python train.py --arch="dit" --model="text-conditioned spectrogram diffusion model" --dataset="synthesised imitations of 52 everyday sounds, one a clip" --train_examples=39062 --n_mels=64 --hop_length=160 --input="log_mel" --spec_augment=false --win_length=400 --conditioning="text" --objective="v" --cond_dim=128 --tokenizer="word" --vocab_size=91 --text_encoder_width=384 --text_encoder_layers=6 --text_encoder_norm="rmsnorm" --text_encoder_norm_position="pre" --text_encoder_activation="swiglu" --text_encoder_mlp_ratio=4 --text_encoder_head_dim=32 --text_encoder_fused_qkv=false --text_encoder_bias="none" --text_encoder_qk_norm=false --text_encoder_parallel_block=false --text_encoder_dropout=0.1 --text_encoder_inner_norm=false --text_encoder_moe="top_k" --text_encoder_num_experts=8 --text_encoder_moe_every=2 --text_encoder_expert_mlp_ratio=0.25 --text_encoder_experts_per_token=1 --text_encoder_shared_expert=false --text_encoder_positions="learned" --cond_dropout=0.1 --norm="layernorm" --activation="star_relu" --mlp_ratio=4 --head_dim=64 --fused_qkv=true --qk_norm=false --inner_norm=false --moe="top_k" --num_experts=32 --moe_every=2 --expert_mlp_ratio=1 --experts_per_token=1 --shared_expert=false --patch_size=[8, 8] --layers=16 --width=128 --positions="relative_bias" --residual_init="none" --optimizer="soap" --beta2=0.99 --lr=0.0017 --beta1=0.95 --shampoo_beta=0.95 --eps=1e-08 --precondition_frequency=16 --max_precond_dim=1024 --one_sided=false --adamw_lr_other_params=0.0027 --ema_decay=0.995 --steps=7000 --batch_size=192 --epochs=34.4 --lr_schedule="constant" --warmup_steps=140 --weight_decay=0.1 --adamw_weight_decay_other_params=0.01
Rows from block 5 of the denoiser of a small text-conditioned spectrogram diffusion model, named by matrix and row number. Rows with one number within an expert belong to one neuron, the router's apart. Each number is 200 + 20 x the weight over its row's rms, rounded and kept within 0 to 999. All counts start at 0.
After each expert's rows are labels from the 100 clips, of 14976 (inputs lightly noised), where the router gives the expert most weight on average: "strongest on" is what is common among them; "band" is the frequency band that holds the peak. Only what is clearly more common there than usual is listed. The data: synthesised imitations of 52 everyday sounds, one a clip.
# router: router (model.blocks.5.mlp.router.weight, 32x128, trained with AdamW), inputs 43-85
# up: expert up (model.blocks.5.mlp.up, 32x128x128), inputs 43-85
# down: expert down (model.blocks.5.mlp.down, 32x128x128, transposed), outputs 43-85

# expert 3
router.3,203,218,232,215,214,165,239,215,226,209,183,190,209,202,195,202,208,188,228,210,147,194,196,199,181,221,217,232,190,167,205,212,192,218,188,213,157,145,216,199,177,231,216
up.0,187,234,160,204,233,224,199,193,186,188,208,182,199,215,203,233,197,190,179,196,158,192,193,178,210,213,208,185,148,197,213,158,201,202,177,211,176,164,227,216,184,209,178
down.0,179,208,255,229,231,193,192,209,199,197,224,202,214,156,195,236,201,201,178,212,181,186,248,221,196,215,185,192,212,198,220,195,159,189,192,198,212,175,232,191,205,202,198
up.1,205,173,201,214,191,235,203,199,196,190,182,189,188,210,192,199,200,189,185,210,208,207,223,164,163,177,195,164,216,176,204,179,172,231,169,194,223,213,181,200,207,179,192
down.1,224,222,168,182,209,211,202,209,226,201,192,206,170,209,182,188,174,213,221,221,167,196,200,192,191,196,256,216,177,204,211,223,207,164,199,204,187,215,206,208,172,184,203
up.2,222,220,185,183,208,199,186,197,178,178,222,190,226,223,211,204,224,212,224,218,165,250,187,237,206,161,232,193,181,172,186,182,210,191,171,204,211,193,227,172,203,216,202
down.2,194,196,185,175,212,197,190,215,190,213,201,155,214,175,229,189,224,193,216,227,218,269,198,201,208,247,184,180,176,186,178,232,204,208,183,194,176,202,164,162,187,177,230
up.3,185,202,220,187,213,145,181,180,213,235,209,198,181,199,198,204,194,192,203,179,157,194,198,203,198,193,223,218,180,198,191,176,159,187,217,218,205,190,217,195,182,200,223
down.3,199,191,197,164,209,222,159,223,192,237,214,212,179,197,206,217,202,209,202,197,157,213,185,228,192,167,204,192,196,208,216,200,196,189,208,187,183,218,156,209,187,217,226
up.4,200,205,202,200,184,182,192,191,182,194,215,181,187,235,207,180,211,194,184,184,201,193,165,212,208,216,187,192,203,183,201,174,208,178,231,208,194,194,235,229,201,188,202
down.4,211,241,202,162,223,199,235,146,195,179,221,239,199,191,169,208,193,178,217,180,208,182,186,199,181,207,199,192,177,210,193,187,177,214,231,217,205,220,208,228,201,200,204
up.5,219,226,199,154,201,215,209,181,191,237,221,205,185,176,214,190,208,226,227,185,183,192,202,179,159,242,175,187,228,156,211,199,213,211,215,197,192,209,199,170,198,215,198
down.5,185,222,198,214,229,182,259,183,202,208,198,202,217,189,173,216,215,182,220,183,213,188,199,216,143,185,200,207,231,232,180,199,217,195,207,211,214,210,204,207,227,194,205
up.6,201,186,200,197,196,164,224,194,216,182,166,219,187,220,207,198,163,182,177,188,195,194,209,206,229,210,179,209,218,218,207,173,211,203,189,215,200,205,222,219,180,203,152
down.6,232,247,175,226,205,170,191,216,228,207,170,185,179,174,207,192,184,235,191,225,210,227,227,205,202,187,208,183,206,212,216,183,178,211,206,205,204,173,207,221,179,193,236
up.7,197,194,180,196,207,210,172,191,193,223,214,183,189,201,214,244,227,168,193,206,167,164,211,221,169,188,209,193,178,168,242,203,246,210,192,215,196,176,219,156,186,235,191
down.7,201,199,183,214,221,184,233,202,215,217,230,218,198,176,191,195,224,221,197,186,168,193,227,205,164,206,192,225,191,197,213,187,212,189,211,191,210,175,244,184,241,203,199
strongest on: signals; phone ringing
band: 500 to 1000 Hz

# expert 29
router.29,157,185,190,190,233,195,207,203,171,183,209,211,194,217,184,211,194,209,189,216,218,205,153,226,202,180,199,235,220,234,147,230,222,181,185,184,256,206,218,176,214,216,198
up.0,194,183,222,210,165,191,195,233,223,207,188,176,188,170,193,170,225,224,185,211,188,195,197,192,199,255,226,180,182,219,187,183,203,181,183,236,209,214,231,219,191,186,169
down.0,207,182,218,179,217,208,208,198,233,222,215,221,212,191,165,214,210,197,214,199,206,198,197,189,213,221,174,240,205,225,170,177,186,190,192,226,162,163,182,193,196,196,171
up.1,186,233,166,236,205,216,199,168,186,227,221,177,232,162,208,183,181,239,225,226,180,211,185,203,246,203,154,209,208,199,231,186,204,171,176,216,195,189,181,213,222,184,200
down.1,220,206,139,208,225,169,229,232,197,208,209,171,254,172,214,244,186,196,191,217,205,206,190,244,214,197,186,190,198,207,203,204,173,223,211,215,210,199,175,221,251,206,197
up.2,200,168,220,177,191,218,182,197,190,213,208,237,197,210,199,212,230,223,222,198,137,155,202,189,223,216,199,178,196,204,194,215,201,195,207,205,188,216,217,167,159,201,212
down.2,194,196,195,184,195,201,274,191,186,216,211,180,189,183,197,213,209,178,165,179,208,201,162,238,190,158,210,202,251,200,218,156,187,202,232,196,197,203,184,167,193,227,217
up.3,234,188,180,202,185,200,193,207,204,198,209,206,211,218,173,216,207,253,200,183,195,216,199,163,227,208,195,207,239,211,190,191,187,195,199,205,177,199,206,202,202,138,188
down.3,207,211,196,161,174,222,234,232,197,208,186,187,200,215,191,181,197,213,181,224,201,205,229,210,197,162,174,203,165,180,190,231,192,242,207,195,218,200,202,208,200,210,208
up.4,189,231,222,211,237,237,212,192,220,220,188,215,208,216,213,176,212,200,231,232,169,220,212,212,205,211,194,181,188,184,208,180,176,255,233,187,225,207,204,180,204,173,204
down.4,172,206,212,192,209,205,136,213,211,200,209,184,225,213,216,211,207,186,187,174,198,200,222,202,184,260,189,214,210,209,209,192,201,187,174,195,198,182,221,180,219,181,188
up.5,180,195,193,188,194,197,206,199,210,220,203,175,184,190,195,207,215,236,179,204,196,232,211,252,210,152,192,191,162,212,173,206,157,204,195,213,224,203,156,202,213,190,201
down.5,194,182,186,201,190,209,192,206,218,200,230,187,196,197,168,214,201,180,223,208,177,201,238,192,194,199,237,185,201,197,165,209,168,194,148,193,215,209,197,220,202,178,219
up.6,189,198,188,158,204,191,183,205,182,182,174,225,183,186,209,191,185,220,188,177,225,205,177,157,176,196,217,201,204,231,149,190,194,246,209,187,186,193,200,184,215,205,152
down.6,177,186,205,214,200,172,173,193,170,197,179,206,227,189,191,190,194,198,180,188,221,172,189,217,175,219,204,178,198,195,196,213,171,216,212,196,195,203,219,198,193,247,206
up.7,185,182,248,221,202,202,180,204,185,211,212,204,202,213,229,192,216,160,195,217,216,224,182,195,196,219,189,202,173,214,192,183,203,197,190,214,154,209,177,205,164,174,242
down.7,241,212,185,205,189,175,190,217,196,207,188,208,177,209,173,217,226,195,254,192,199,198,180,224,206,237,174,219,218,202,198,214,206,189,215,207,194,221,191,230,222,234,201
strongest on: machines and effects; electric buzz
band: 4000 to 8000 Hz

# expert 13
router.13,143,213,185,220,210,200,214,204,184,196,204,239,200,227,210,200,182,205,198,205,227,192,177,194,210,170,202,205,217,230,148,189,217,196,207,197,245,193,235,187,224,191,188
up.0,173,193,184,188,221,196,159,215,219,205,192,256,183,184,223,219,194,187,224,212,194,203,205,228,209,205,208,210,170,175,186,218,188,193,215,178,187,209,175,227,198,185,188
down.0,171,208,184,208,181,208,206,202,215,196,150,188,189,200,200,179,209,199,200,211,216,133,267,187,182,178,191,208,201,190,230,166,223,193,172,203,203,202,174,211,225,214,206
up.1,199,185,172,206,192,196,192,178,197,223,205,171,224,226,205,216,186,208,196,201,205,177,193,162,196,185,197,202,203,224,185,186,194,186,235,193,226,172,192,212,174,189,188
down.1,248,197,194,180,211,177,198,164,194,181,175,202,225,204,206,190,223,182,179,228,194,173,208,210,209,239,203,195,171,192,212,164,198,211,249,180,188,209,188,215,178,178,188
up.2,204,230,203,181,245,191,189,205,218,207,239,177,194,177,174,166,218,180,223,197,196,198,181,146,211,185,228,195,201,197,172,172,202,200,180,220,220,198,183,198,210,218,184
down.2,199,191,189,185,192,227,223,235,188,175,207,161,181,202,195,218,179,186,197,222,203,172,244,258,217,159,201,204,176,205,211,202,180,238,207,168,203,188,166,185,209,202,201
up.3,164,181,188,220,197,180,169,208,191,230,179,195,196,197,156,228,203,180,191,190,195,252,170,180,189,155,214,201,209,186,152,201,196,192,229,181,201,152,204,159,166,205,191
down.3,198,199,205,183,189,225,207,207,197,203,222,208,215,177,213,243,158,192,204,186,191,201,196,192,185,171,195,208,189,203,189,250,227,214,198,199,221,200,226,230,197,179,215
up.4,182,211,208,225,199,203,211,195,232,192,202,220,209,221,202,198,188,212,158,194,184,203,173,244,182,215,187,187,193,233,178,185,195,219,215,189,171,218,209,188,211,209,159
down.4,163,195,183,194,220,200,216,203,208,208,212,216,169,213,186,202,207,198,244,208,227,199,228,167,199,154,210,198,178,199,197,192,200,202,184,199,168,192,211,176,215,146,181
up.5,206,227,181,185,185,216,179,198,206,193,181,173,185,194,196,194,200,245,167,203,210,230,244,190,165,226,195,173,194,184,179,185,190,186,224,253,195,159,190,226,211,183,221
down.5,219,186,183,162,239,182,207,215,173,220,218,223,187,222,218,182,191,248,193,180,227,232,190,159,225,187,211,196,200,175,182,190,225,199,179,206,186,214,166,168,215,202,191
up.6,179,194,218,216,221,184,141,206,198,182,234,200,224,206,171,171,211,222,221,172,218,237,188,209,225,196,231,157,191,202,219,207,201,210,205,188,194,182,177,215,204,191,192
down.6,214,190,217,208,189,184,181,231,217,222,177,212,201,217,163,214,195,217,189,225,187,190,187,197,194,200,230,196,170,189,227,189,206,226,204,186,184,213,209,189,187,229,173
up.7,195,227,213,147,201,240,220,207,178,174,191,184,193,161,193,180,196,198,183,175,201,222,190,209,194,221,167,185,208,220,193,197,216,230,188,238,220,176,212,186,210,206,243
down.7,164,159,209,207,168,209,197,230,202,202,185,225,196,171,209,206,197,165,208,203,179,220,236,230,241,193,214,207,208,203,155,183,184,185,191,195,220,222,193,205,207,237,179
strongest on: nature; clipping; text has "clipped"; waves
band: 4000 to 8000 Hz

# expert 23
router.23,210,167,226,175,164,220,193,199,159,183,224,217,207,190,167,195,157,209,225,239,203,219,176,239,186,217,180,204,205,204,219,202,161,190,244,199,207,191,177,198,162,225,223
up.0,225,193,180,210,173,233,164,204,220,214,161,207,204,201,183,246,211,233,227,209,207,197,174,209,195,228,195,209,181,195,189,211,191,213,202,194,176,211,183,221,201,218,225
down.0,162,163,212,188,201,197,196,182,238,195,208,190,192,201,205,178,197,230,182,187,199,170,167,186,223,168,153,186,215,182,206,188,207,206,178,225,198,212,236,203,199,212,193
up.1,200,227,205,179,207,180,183,209,184,160,228,198,194,244,169,173,155,237,204,201,181,192,207,216,174,206,206,204,179,212,201,218,188,181,214,194,197,196,200,175,200,177,206
down.1,211,154,206,208,197,199,205,225,219,228,238,199,205,241,217,219,228,246,206,233,201,214,184,224,193,179,210,230,176,182,190,237,204,184,217,184,190,188,196,175,211,182,206
up.2,213,205,196,172,219,162,221,211,208,198,192,209,218,197,198,186,187,217,196,221,211,218,183,206,206,180,198,202,217,204,204,228,202,205,199,193,205,167,221,193,179,184,211
down.2,218,162,169,165,236,215,232,176,208,217,197,188,205,186,188,219,189,150,180,174,215,172,230,195,211,212,206,211,196,182,205,218,175,191,207,227,174,190,216,229,221,193,160
up.3,215,209,184,188,211,183,197,202,208,217,183,226,191,195,175,205,171,223,203,225,201,225,212,199,192,209,197,197,168,204,201,224,223,232,224,173,186,187,185,171,190,211,208
down.3,168,211,202,231,189,198,195,196,169,222,185,225,184,196,229,213,219,197,196,213,212,188,191,212,186,196,189,186,201,166,207,227,184,188,169,212,211,215,203,198,193,189,172
up.4,202,216,205,167,238,216,184,224,175,216,203,220,198,182,178,208,194,160,187,173,192,201,224,198,184,222,191,173,195,186,202,200,220,188,205,239,214,203,225,151,198,190,211
down.4,199,218,190,154,217,211,197,176,167,181,209,204,183,230,192,209,192,191,173,183,159,177,187,187,189,218,130,213,197,237,194,200,198,221,210,190,203,220,224,203,224,227,200
up.5,192,204,208,181,194,209,184,213,184,179,269,210,224,191,207,231,220,180,222,249,155,219,187,181,196,194,200,191,182,194,153,207,167,187,217,224,160,185,220,193,183,204,210
down.5,162,198,191,190,192,182,152,221,184,172,189,186,183,228,203,185,210,194,215,165,206,219,194,162,203,216,180,230,181,183,228,214,143,208,188,202,194,184,213,184,208,151,195
up.6,208,209,203,210,172,195,212,191,197,199,174,139,239,213,204,205,218,193,197,207,169,201,211,226,189,155,199,186,181,195,219,172,215,217,188,221,234,207,219,220,201,222,211
down.6,200,191,190,204,164,221,229,186,203,212,245,200,176,206,224,181,205,208,211,224,182,177,270,215,193,175,193,216,161,210,216,161,216,186,227,175,173,200,179,228,197,179,184
up.7,194,189,179,234,175,196,195,225,203,188,218,220,195,221,225,153,188,223,199,163,179,183,217,212,209,207,189,223,193,173,194,214,202,195,216,188,210,215,186,219,213,181,154
down.7,197,191,184,181,191,214,219,194,177,243,225,196,191,213,222,251,181,235,214,227,216,152,208,202,207,187,175,178,192,206,193,183,201,198,196,193,174,210,190,238,195,200,174
strongest on: siren; crying baby
band: 2000 to 4000 Hz

# expert 2
router.2,182,208,245,188,185,200,242,197,210,212,216,211,186,233,207,211,170,198,183,205,178,220,237,200,194,229,227,194,206,183,187,243,206,182,165,206,203,193,179,202,239,203,203
up.0,186,182,192,186,196,189,173,239,197,208,205,186,231,213,163,201,162,225,185,199,161,188,223,193,181,188,224,195,187,185,225,201,181,215,204,187,210,189,183,179,195,170,202
down.0,189,226,169,188,223,208,235,187,209,193,161,199,171,185,222,202,181,174,219,211,189,187,192,202,181,216,223,204,181,170,199,156,197,192,182,232,191,190,216,218,201,208,186
up.1,199,196,179,222,185,216,237,204,224,201,202,190,203,168,216,233,228,192,202,214,238,203,203,209,198,198,209,157,174,208,242,201,150,222,173,209,164,193,175,183,214,194,199
down.1,203,205,180,192,203,190,205,195,217,204,179,209,208,208,193,147,211,194,251,178,188,227,186,184,208,173,205,218,236,184,241,186,230,200,251,212,223,225,189,182,186,198,212
up.2,173,217,170,198,196,208,171,203,165,194,196,222,222,224,176,197,195,204,210,204,213,191,199,264,184,160,177,211,151,178,227,227,198,205,171,168,240,175,194,189,198,219,205
down.2,231,165,185,204,203,210,197,184,189,203,195,170,201,223,188,192,179,205,189,180,227,205,244,194,198,216,172,202,190,180,228,218,212,207,212,211,200,201,185,221,197,239,202
up.3,177,216,209,187,217,180,230,189,185,207,225,187,179,163,194,177,203,190,185,213,196,208,184,185,213,123,210,200,200,191,193,170,174,206,179,194,171,196,194,208,194,196,193
down.3,159,203,203,211,198,202,216,198,189,191,177,202,225,172,199,168,197,211,186,207,159,202,184,196,186,237,210,204,194,203,188,185,187,213,214,191,182,191,205,205,193,191,193
up.4,214,196,187,184,202,235,169,201,176,222,198,194,192,232,184,184,180,197,190,196,164,201,199,193,161,211,176,226,177,209,213,184,212,206,219,216,194,188,218,211,205,217,173
down.4,196,202,228,211,154,186,181,207,174,276,189,187,191,208,177,183,199,195,182,189,189,185,242,209,158,167,198,184,232,169,197,227,196,215,207,211,219,190,221,205,196,192,222
up.5,210,193,195,175,214,170,207,261,187,214,187,199,210,215,183,220,203,191,192,202,205,189,218,202,216,192,188,212,176,210,191,207,178,172,228,198,205,176,205,195,178,162,242
down.5,197,179,216,215,187,219,204,237,212,189,252,200,189,177,202,235,204,202,224,189,174,175,168,240,217,188,189,233,177,204,191,220,171,172,197,186,218,232,198,214,173,213,223
up.6,194,185,191,197,186,206,239,219,221,192,186,182,227,205,201,204,201,183,231,181,146,190,199,155,206,210,209,181,220,171,200,211,192,196,179,213,227,212,186,217,172,172,204
down.6,194,201,194,216,201,190,222,189,180,220,176,151,197,198,199,216,199,204,193,187,190,223,158,194,191,202,185,190,192,180,218,187,216,197,214,209,209,210,204,182,216,195,177
up.7,206,203,241,183,217,197,199,177,179,196,196,206,196,223,202,180,210,224,187,184,197,165,235,192,185,227,188,207,264,207,194,218,195,196,218,199,198,179,178,205,213,160,199
down.7,203,223,190,185,207,187,220,209,237,201,183,204,189,179,194,216,202,182,190,210,223,216,237,197,205,205,200,207,203,190,208,181,197,187,204,190,187,220,224,209,208,232,166
strongest on: siren; signals
band: 2000 to 4000 Hz

# expert 9
router.9,183,199,181,183,210,219,211,186,248,208,188,175,172,161,202,194,198,211,192,208,203,196,208,226,209,206,198,160,183,185,210,180,146,223,205,192,206,239,177,218,197,231,190
up.0,218,154,211,208,209,183,212,201,215,193,175,214,194,229,191,179,189,187,223,194,183,206,199,205,205,208,194,209,213,179,206,170,184,220,201,200,173,211,214,225,204,221,186
down.0,208,211,185,205,197,202,214,219,189,187,201,198,202,196,195,207,171,200,190,219,217,217,207,189,204,199,222,199,203,202,168,212,236,187,200,207,202,211,225,196,184,219,204
up.1,229,195,196,220,190,188,220,155,186,165,232,197,194,192,233,206,215,218,168,214,205,213,213,200,215,223,192,191,194,200,215,210,170,188,167,234,165,216,187,214,204,200,199
down.1,182,200,197,181,215,207,179,146,214,233,215,221,193,175,260,188,144,230,171,181,190,233,206,198,174,195,210,198,209,215,193,222,187,187,186,224,225,195,234,199,205,184,195
up.2,223,196,219,212,198,191,208,247,195,195,222,220,209,208,213,204,179,184,215,206,200,199,172,194,206,214,220,197,221,223,178,185,179,173,161,225,187,185,219,178,164,223,184
down.2,189,171,219,184,218,194,185,159,191,205,205,200,216,206,216,215,203,222,203,177,206,166,207,204,203,190,231,214,197,208,217,201,194,184,181,220,195,188,205,196,224,195,180
up.3,209,178,218,212,190,208,207,194,196,210,214,221,168,204,188,200,200,199,199,219,214,206,184,204,213,200,183,190,196,191,232,219,159,228,231,201,191,214,173,215,179,173,196
down.3,229,210,224,222,195,180,202,188,217,183,195,208,175,207,198,212,187,218,189,201,230,217,195,178,198,183,229,202,203,217,219,240,217,213,187,192,187,188,175,173,184,176,197
up.4,187,216,225,204,174,207,186,199,188,236,172,183,221,200,189,199,172,211,231,186,188,202,184,194,191,199,176,187,185,206,266,191,196,215,228,187,186,226,197,224,182,173,223
down.4,159,176,226,205,214,162,220,217,182,193,200,202,199,220,215,192,228,217,190,199,216,167,202,159,200,196,194,186,208,198,209,216,189,195,219,205,200,166,212,216,190,189,222
up.5,225,174,194,201,172,207,234,185,201,199,206,140,191,203,218,223,176,191,198,219,178,205,195,209,209,227,193,221,201,169,207,183,178,199,190,219,180,192,219,226,184,176,172
down.5,217,160,204,208,168,205,179,235,202,190,188,224,186,201,202,174,194,238,191,197,227,218,215,229,196,176,200,216,175,213,225,144,194,219,215,172,191,222,177,199,234,192,218
up.6,199,226,161,167,188,236,198,159,216,211,185,267,206,191,225,222,183,229,180,219,158,223,209,196,174,207,231,186,210,206,206,174,233,186,163,212,169,203,200,195,237,179,210
down.6,175,232,214,193,187,240,206,205,170,190,205,160,202,192,175,218,199,203,187,194,233,229,218,185,208,182,194,201,187,175,234,176,209,192,249,221,200,190,206,209,171,220,224
up.7,171,180,213,134,192,177,215,172,189,191,208,177,181,214,227,211,247,209,189,199,235,193,200,198,192,199,187,167,192,194,184,221,194,172,183,158,205,186,210,212,152,198,201
down.7,235,218,225,240,224,207,171,189,222,229,211,186,217,198,210,209,147,179,215,199,178,193,200,179,214,214,227,170,203,236,209,206,221,159,199,142,196,213,200,206,139,196,224
strongest on: household; typing; clipping; text has "clipped"
band: 250 to 500 Hz

# expert 26
router.26,155,217,187,203,233,192,205,193,188,190,211,257,190,219,205,215,204,210,187,220,237,191,167,207,206,167,196,228,227,233,138,199,231,191,204,188,249,198,202,179,213,200,196
up.0,231,224,194,195,184,195,191,206,209,189,199,198,185,228,216,214,204,206,202,197,202,166,186,190,223,229,172,215,206,195,210,177,227,206,200,211,217,217,179,220,179,182,211
down.0,229,178,190,183,207,201,216,213,214,202,222,239,170,213,201,204,195,194,208,192,186,173,247,189,185,188,215,200,207,209,227,189,208,194,171,212,222,210,203,196,188,253,185
up.1,219,216,178,201,230,206,179,192,188,182,180,221,220,198,177,213,226,223,207,205,197,208,209,169,190,180,216,200,178,225,227,214,203,185,171,217,195,174,207,200,178,181,219
down.1,190,215,199,188,181,210,219,196,206,207,186,155,207,200,226,183,214,184,161,233,212,218,223,244,187,223,194,192,192,183,228,193,160,220,222,210,214,206,207,183,220,216,204
up.2,218,228,178,192,156,199,239,192,200,195,193,208,225,197,157,176,192,204,212,198,186,181,175,207,196,179,204,190,181,191,234,173,207,232,201,239,196,186,259,195,192,185,217
down.2,208,203,204,197,179,189,184,189,185,194,183,187,190,179,213,160,204,184,179,195,216,219,217,226,213,163,201,190,168,209,207,136,205,189,181,206,195,203,165,187,203,161,196
up.3,191,216,222,234,159,181,222,173,209,213,192,207,217,151,168,206,205,211,206,194,186,202,215,158,196,207,233,201,165,215,206,205,177,193,209,153,158,221,210,216,207,181,176
down.3,167,187,186,248,193,249,185,188,183,170,190,156,201,205,216,196,215,190,177,205,201,182,167,200,174,186,174,199,213,227,238,181,180,197,187,230,187,187,209,205,224,218,187
up.4,202,193,222,197,200,178,209,221,204,211,226,163,146,221,167,175,192,201,241,253,162,219,221,204,185,191,225,181,177,200,195,198,220,202,182,161,221,196,186,182,217,193,224
down.4,231,179,212,205,202,212,195,200,214,177,252,219,199,242,183,233,189,208,208,176,216,191,177,213,190,203,188,189,210,204,189,217,197,190,193,218,207,201,192,183,230,224,188
up.5,222,230,188,180,190,189,198,208,226,192,216,204,221,187,200,231,206,209,169,176,188,174,217,255,191,208,206,195,217,203,212,197,173,199,210,214,216,234,205,227,185,181,192
down.5,186,180,192,172,182,201,240,178,202,198,205,190,196,194,218,221,188,183,191,177,226,169,234,237,201,209,188,190,202,200,193,231,189,177,186,212,207,173,191,186,200,169,202
up.6,211,199,195,189,193,162,224,176,166,157,175,200,184,188,247,222,215,213,170,233,208,220,205,213,194,219,201,221,196,181,185,213,168,198,201,181,210,199,176,210,171,179,199
down.6,185,176,193,208,206,178,202,199,187,205,181,214,227,180,185,210,217,181,211,198,236,214,224,195,198,204,217,209,231,218,239,181,187,211,168,175,186,201,214,199,187,164,192
up.7,211,205,178,191,222,205,203,172,201,204,141,208,150,210,190,201,225,184,204,210,228,209,203,220,203,221,212,208,193,193,197,200,200,214,164,200,179,187,219,201,196,188,186
down.7,220,193,207,201,193,197,124,176,206,201,175,214,199,211,192,216,219,212,180,183,159,187,194,164,183,224,198,196,243,221,168,192,197,209,190,181,196,227,221,149,199,229,204
strongest on: reverberation; text has "reverberant"; nature; clipping
band: 4000 to 8000 Hz

# expert 22
router.22,222,202,184,201,207,228,198,185,174,196,198,228,196,175,198,200,183,194,210,234,226,224,187,165,177,225,185,188,183,197,212,188,191,195,160,210,203,184,154,226,179,206,198
up.0,219,193,202,196,224,178,200,182,204,203,180,185,189,176,158,213,232,222,199,221,196,223,208,150,197,201,204,194,201,249,214,236,232,214,168,204,179,203,205,185,199,237,185
down.0,204,200,184,213,201,178,189,215,196,221,247,218,167,195,225,197,223,167,198,195,176,187,198,144,172,167,198,223,228,162,208,202,230,188,213,189,219,208,229,211,196,185,218
up.1,218,204,199,209,190,181,209,203,186,207,220,192,221,218,204,221,220,183,197,203,163,222,228,183,203,228,210,193,174,212,204,225,214,170,211,227,211,178,207,191,190,192,213
down.1,193,197,196,194,202,206,173,202,222,206,203,212,195,218,210,157,188,183,191,205,184,198,193,201,202,155,196,203,163,196,205,185,185,179,217,222,216,229,216,162,189,236,200
up.2,177,184,216,215,190,199,203,210,214,194,222,209,221,204,206,203,196,207,161,225,202,174,228,177,219,175,191,184,202,188,201,192,169,184,238,200,175,195,201,200,191,182,196
down.2,207,195,201,185,193,201,205,204,192,206,193,190,214,203,192,234,192,195,170,194,220,178,209,203,181,219,210,199,195,200,223,201,216,185,206,194,209,204,230,168,198,228,194
up.3,181,200,209,208,208,185,221,200,212,216,216,183,161,200,207,195,177,193,183,210,223,239,139,209,201,240,183,210,204,195,198,185,218,198,154,193,200,209,205,216,203,183,197
down.3,183,214,211,250,215,189,185,203,226,215,170,206,209,194,244,189,217,225,202,178,189,203,194,181,235,182,205,187,148,160,217,194,212,218,220,236,193,214,211,213,203,200,220
up.4,170,213,172,181,224,188,188,206,222,218,187,208,198,155,199,192,176,215,169,209,190,213,197,213,216,207,176,184,171,194,192,222,217,220,177,169,209,191,199,190,201,224,188
down.4,187,198,201,181,199,187,215,199,243,213,216,189,196,226,183,189,162,152,189,204,184,216,196,210,205,169,203,195,204,201,194,188,196,188,203,229,163,204,187,209,217,216,211
up.5,215,168,239,180,227,183,202,210,183,181,172,203,184,186,193,216,199,190,175,204,204,192,197,223,166,239,218,201,185,204,229,203,172,169,191,196,222,174,235,176,193,189,208
down.5,179,226,171,201,225,201,189,190,178,180,183,211,159,218,187,164,221,197,200,160,211,170,192,209,201,205,223,219,191,199,220,188,209,238,219,196,187,159,212,185,178,201,181
up.6,207,194,201,186,181,205,187,172,230,198,160,212,209,202,202,221,207,198,209,207,187,199,194,212,192,226,220,202,189,197,259,156,191,212,195,176,207,207,180,178,184,220,169
down.6,207,217,221,204,204,210,235,229,227,186,206,199,231,207,185,217,191,199,185,224,209,177,208,244,204,200,194,213,207,191,203,218,186,197,191,217,181,230,177,211,223,192,238
up.7,182,211,204,211,186,228,158,200,187,197,214,230,172,190,208,184,180,202,220,175,225,201,187,205,213,236,191,220,223,211,201,177,210,197,193,194,229,220,183,203,190,227,225
down.7,159,220,194,212,178,226,140,179,202,212,159,189,193,189,201,190,220,204,173,177,229,197,181,207,212,222,172,190,188,211,241,232,211,208,198,237,187,219,212,201,198,210,176
strongest on: mains hum; animals
band: 250 to 500 Hz; 500 to 1000 Hz